Weights of a small model that predicts nearness at each pixel.
Model: 64-pixel images, arch unet, norm batchnorm.
Training: soap at rate 0.0016, 18500 steps.
Data: trained on renderings of 100 made-up gadgets, each built of a few solids, in any pose, 195000 training examples.
Rows from block 2 of a small model that predicts nearness at each pixel, named by matrix and row number. Each number is 128 + 32 x the weight over its row's rms, rounded and kept within 0 to 255. All counts start at 0. Numbers have three digits each.
Before each channel's rows are labels from the 100 images, of 14976, where the channel reaches its highest value: "top examples" is what is common among them. Only what is clearly more common there than usual is listed. The data: renderings of 100 made-up gadgets, each built of a few solids, in any pose.
# conv: 3x3 conv (model.enc.2.0.conv.weight, 256x256x3x3, each kernel summed), inputs 172-255

top examples: red
conv.45:182130230160094110109116106113109104106177104111154085116043052139170170174152146131131119153116188111118099101152165126143216139137090153130097125183128113089142159162167118116132161149169133068125158124152102159143130126105088084028087156180110104144

top examples: has a torus
conv.81:190173158143153097140099167132132160130138083126117119124085097109143206135097156116146111117105139092112179103148103146148148159080058133126162071146134127129140191169129094093154101101132161123135127193119147170142115132022112150163067118078167126127

top examples: white
conv.139:157147156104108184095119148091097183099087121139094097163170159105166130066147137123112127154068144131119135110089064101090158169129104146140141120084094150080134124062087150142130140144156091099159146082211061129153172112081090097128110157117179114189

top examples: has a torus
conv.63:096167095106139086114121153075175131164114161097070130174065081168140087169098068123161092100108167145113171116150108089153127111125158135144138144114169134190219082129099152145099135137137154142078113173134091175113171158188144148116117105118173064101

top examples: metallic; white
conv.71:126144089104162133079140150092097179146155154175093106134209138102025062124128085151102144065131203091166139100153171116145100122082091116162079143165110149126072150086132165175154125099075128121144119094154105155151149155159127075107093109189083081139

top examples: has a torus
conv.178:161132139144092140153137140136122135164091153158106168085121169132098067130143052088134135088124147122129099068132119107172180096099079083133140116155111132091132127148139141083142099122158103102124144140136118142114136106159154109118116095186161165145

top examples: metallic
conv.40:120133152112154165149177123086086126152168147094158092148203149053140135111147163156086170092094126166177123129134139126187115128142095150197114169148154113104150135093161075119136160171116091131149157103118129150106076148150144188095137231131157177141

top examples: metallic
conv.101:112132144141178109165197135145171126105118115129104121070102134085092157129089049117122077103137159059116104092125093100108151152132060148104121157115148167098052121118124172150087100178113083090133099097073123186151150184062150112123068123171146101137

top examples: red
conv.221:119108075123131104079085130132165125100119142114117138135136113158134165161131155066138177138165180141172104115069095119100079097147116075109180158180068150152175104085133092092111105157129167151065156142143155094167103090170112097139179114080161108119

top examples: matte; red
conv.227:118104136155111087139107098165158077176087077105135141112090093145153183139150127117058140171105094120122122148093144165191187125131128076154094113128220107137170132188134152135137134150137155151160139153147122156158074104086127051082183115131093135112

top examples: has a torus
conv.41:164110106156127147145071052148117141125126141179152147118150103132121114144165126125152149164122141130086082165133113098114049067099138118142137098124161151167139178103151153139074154129094115145154173183128134209151100115101184162137088151174104143146

top examples: white
conv.6:102123120098106130119131173138126178073139166167103115166105159129102076139107158094076080048168174121120147152097139122156129136096110141193116165165110170122082174081107126158165142139085186097178112094113121111125145086147146088159023131137113107093

top examples: metallic
conv.121:171171171099150114155111061094122126120091087151148134132152159159085155109112058160094137086093106114107066154169096163193131113161140145164057100135127153131122111142134091149096120168095135076088164147099142181137132086106167102123144174136155154137

top examples: has a sphere
conv.31:171197125132159114087108148132169116140093105111079136119107130107091100127152107099096111133127115133094153108102133171143133102167095082151120138107213090122164134133130138115125127186131080138111038139107081040152161121098074105108083116126106137086

top examples: metallic
conv.12:139119123133170104132143125098095153084166150134132198123149151129100149138138088128158177089128064148131110093177142119103161092140128121115148109121145125159119171033145144122143134190202105136126128162103111085128159114126169136098131087211099141167

top examples: red
conv.2:150100145129078144094143137089108142114152124134087139135128184131108158119094108032171178061184113158123200070103076131088118161064120145134118143151122146181113091101150116164174167078187073129087129112156153143139169137162141108165116115172162108125

top examples: has a torus
conv.153:135111151143128128153218117116156086151131129053111113144139051134101125120140074113230113138169149138159073090109096149149096138135114101183168139144174165161096120145117106135142118118107132109120146144136130138174125159055073115120124160077154109133

top examples: has a sphere
conv.32:209142144150151157084148148100153145114119101086127107144135112175156091111174094156090112100068129124088093167150164151104141117203152139110092178093083102118114140155108158152114180141165113106095130096066114113125175131140144081125145143156100151165

top examples: has a torus
conv.39:107074117079154157119152136143117129106106104111126129086144140154086178122159119180134159073115101137161116108127162143095086087133145124148113168160081173148111173101177183180110137131162170130119102120168160113101115121156210084127134129189099178126